A small audio embedding model, trained from scratch: norm batchnorm.
Rows from block 9 of a small audio embedding model, named by matrix and row number. Each number is 128 + 24 x the weight over its row's rms, rounded and kept within 0 to 255. All counts start at 0.
Before each channel's rows are labels from the 100 clips, of 14976, where the channel reaches its highest value: "responds to" is what is common among them. Only what is clearly more common there than usual is listed. The data: babble in 24 made-up languages, each with its own sounds, syllables and stress or tones, from a formant synthesiser. In brackets: how many of the 100, against the usual share in percent.
# c30: last pointwise conv (model.blocks.9.c3.0.weight, 128x128x1), inputs 0-127

responds to: voice: child-like voice (100 vs 24.6); prosody: tones (95 vs 29.1)
c30.108 [135 139 163 118 107 117 119 143 150 124 157 117 110 117 170 122 120  94 156 136 106 156 141  88 117 128 103 126 114 156 108 113 119 156 102 136 136 113  68 147 138 145 163  96 151 152 124 156 149 111 107 134 118 150  72 110 135 123 152 128 156 174 124 126 121 120 127 156  65 151 138 102 100 120  92 134 123 144 124 167 135 128 143 103 159 158 102 165 129 123 170 127 168 141 134 170 155 105 139 148 180 157 126 134 100 141 139 156 157 112 143 134 173 141 110 130 117 150 136 193 165 120 107 140 149 119  93 101]

responds to: prosody: tones (91 vs 29.1)
c30.20 [138 109  89 105 123 111 120 178 131 120 127 108 151 131 157 145 144 128 141 125 146 133 107  96 117 151 125 159 158 139 121 163 132 138  90 163 118 142 144 126 130  70 124 113 125 151 134 122 179 104 190 126 118 113 156 125 136 122 158 178 142 121 170 138 151 128 119 126  97 123 187 143 130 112 119 127  85 120 128 134  97 132 125 166 176 158 110 156 129 147 151 173 129 123 142 132 157 115 142 183 134 136 152 135 141 116 146  93 118  87 159 114 128 148 181 104 160 152 160 163 109 142 148 141 155 133 121 173]

responds to: voice: low voice (99 vs 25.5); prosody: tones (84 vs 29.1); /y/ (37 vs 16.4)
c30.97 [146  98 132 105 167 115 146 138 110 112 132 132 156 131 109 169 159 145 137 154 152 140 143 117 119  95 116 151 144 106 144  87 131 116 109 132 150  94 134 126 118 144 134 127 122  94 123 130 172 105 130 141 140 142 150  75 146 182 175 122  86 126 170 103 117  83 140  94 119  92 168  72 143 124 116 111 159 135 157 110 161  89 116 114 140 108 127 166 124 112 162 104 105 173 124 133 127 158  87 108 129 125 112 161 143 122  99  83 141 129 123 153 125 106 130 149 168 147 125  96 122 139  71 150 147 141 110 118]

responds to: voice: child-like voice (100 vs 24.6); prosody: tones (97 vs 29.1)
c30.21 [188 120 113 171  98 108 124 117 171  97 185 154  95 111 144  90 165 128 143 126 126 108 135 121 130 115  99 132 125 136 126 122 122 120 111 153 146 127 143 139 130 137 123 116 130 125 141 107 111 116 139 129 109 104 138 106 139  91 128 163 154 124 155 149 114 177 146 121  97  81 119 162 122 119 130 120 105 110 134 164 148 109  90 116  76 132  95 107 135 135 117 129 156 119 142 145 128 130  94  88 167 191 132 176  99  65 134 149 137 150 105 136 151 160 143  88 120 150 133 144 157 124 159 100 132 100 105 165]

responds to: voice: deep voice (100 vs 25); prosody: tones (72 vs 29.1)
c30.23 [145 151 132 142 169  81 116 115 102 110 128 128 130 132 146 101 152 156 121 143 141 126 121 152 147 142 117 105 144 127 118 117 132 139 126 146 147 166 155 139 151 112  64 118 155 158 106 126 157 123 159  92 128  93 152 162 139 109 163 157 141 113 155  97 102 164 136  84 150  74  98  74 131 155  82  89 143 138 113 136 119 126 144 156 140 126 156  84  83 143 115 110 146 137  89 131 115 143 116 108 118 159 141 166 183 141 137 152 130 158 136 108 171 118 119 114 121 148 105 123  97 121 155 116 101  93 120 107]

responds to: voice: low voice (96 vs 25.5); prosody: tones (84 vs 29.1); /y/ (37 vs 16.4)
c30.70 [162 161  80 106 156 117  94 138 128 169 143 143 119 151  89 156 138 103 132 164 119 111 102 114 106  95 134 114 104 131 147 123 163  96 121  92 163 102 103 124 102 165  76 131 154 100 155 140 148 120 137 175 172 122 133 141 132 147 155 131 149 130 142 108 172 175 125 140 104 132 111 121 117 130 119 142 117 142 148 150 145 105 132 139 124  96 163 145 140 180 139 138 147 157 123 131 142 168 132 153 125 104 117 147 107 142  97 123 104 136 146 122 103 182 117 142  97 140 120 143 164 159 110 126  93 176 148  78]

responds to: voice: child-like voice (100 vs 24.6); prosody: tones (92 vs 29.1)
c30.15 [153 108  98 111 125 144 111 135 123  92 132 120 147  93 122 117 115 116 108 132 156 152 157 139 146 142  99 130 144 175 118 174 158 117 143  97 130 148 123 109 172 120 119 135 115 114 177 174  86 119 160 122 162 129 133 123 108 145 141 113 147 114 130 161 158 134 171 119 110  69 120  98 117 144 137 108 120 116 120  93 132 104 170 112 186 173 123  96 103  60 122 133  90 124  99 134 171 120 127 118 129  92 159 165  83 129 162 100 136 123 126 105 166 135 105 131 109 110 128 146 141 127 111 147 114 128 110 148]

responds to: prosody: tones (93 vs 29.1); voice: low voice (71 vs 25.5)
c30.41 [147 154 115 124 153 116 129 116 149 139 175 124 147 136 105 146 106 130 110 105 132 114 148 123 103 123 122 146 135 143 158  86 124  90 133 131 134  86 144 102 115  89 128 120 143 145 141  57  91 159 143 141  93  97 167 130 154 126 185 108 135 160 161 112 138 130 131 120 150 164  96 108 153 132 137 149 138 166 116 117 103 113 147 135 157 122 127 127  93  98 103 110 124 126 151  90 190 130  69 137  89 136 120 107 117 142 173 131 110 118 142 132 149 160 128 116 171 116 137 174 109 172 165 136 123 123 156 141]

responds to: voice: child-like voice (100 vs 24.6); prosody: tones (95 vs 29.1)
c30.111 [132 144 108 114 142 147 111 148 164 137 124 145 130 138 150 129 122 141 147 108 128 129 135 144 143 130 124 107 120 135 142  96 150  98 103 126 150 112 132 115 130 164 118 156 109 140 137 129 114 114 108 141 165 135 145  98 103 105  91 109 117 170 100 171 149 119 175 118 115 161 114 137 146 119 148 101 149 128 118 163 147 165 133  57  95 145 121  98 136 139 115 101 127 153 103 114 165 129 125 196 144 126 131 196 158 140 125 124 121 124 131 107 132  74 166 102 163 129 112 136  78 167 147 166 109 185 163 137]

responds to: prosody: tones (89 vs 29.1); voice: low voice (88 vs 25.5)
c30.69 [128 138 133 120 127 144 150 167 136 123 122 101 147 124 111  64 172  96 139 105 152 117 133 116 142 145 148 147 177 125 122 161 115 165 138 149  80 144 167 107 116 112 108 128 125  87  88 126  89 116 106 141 138 124 108 150 155 133 142 122 118 167 142 139 162 127 101  96 153 134  97 147 135 155 107 116 149 133 135 102 104 173 130 138  80 123 173 137  76 123 153 131 112 100 130  99 130 133 147 129 139  78 100  92 122 110 109 169 123  89 109 121 131 135 106 142 103  77 118 162 127 117  97 143 138 129 177 163]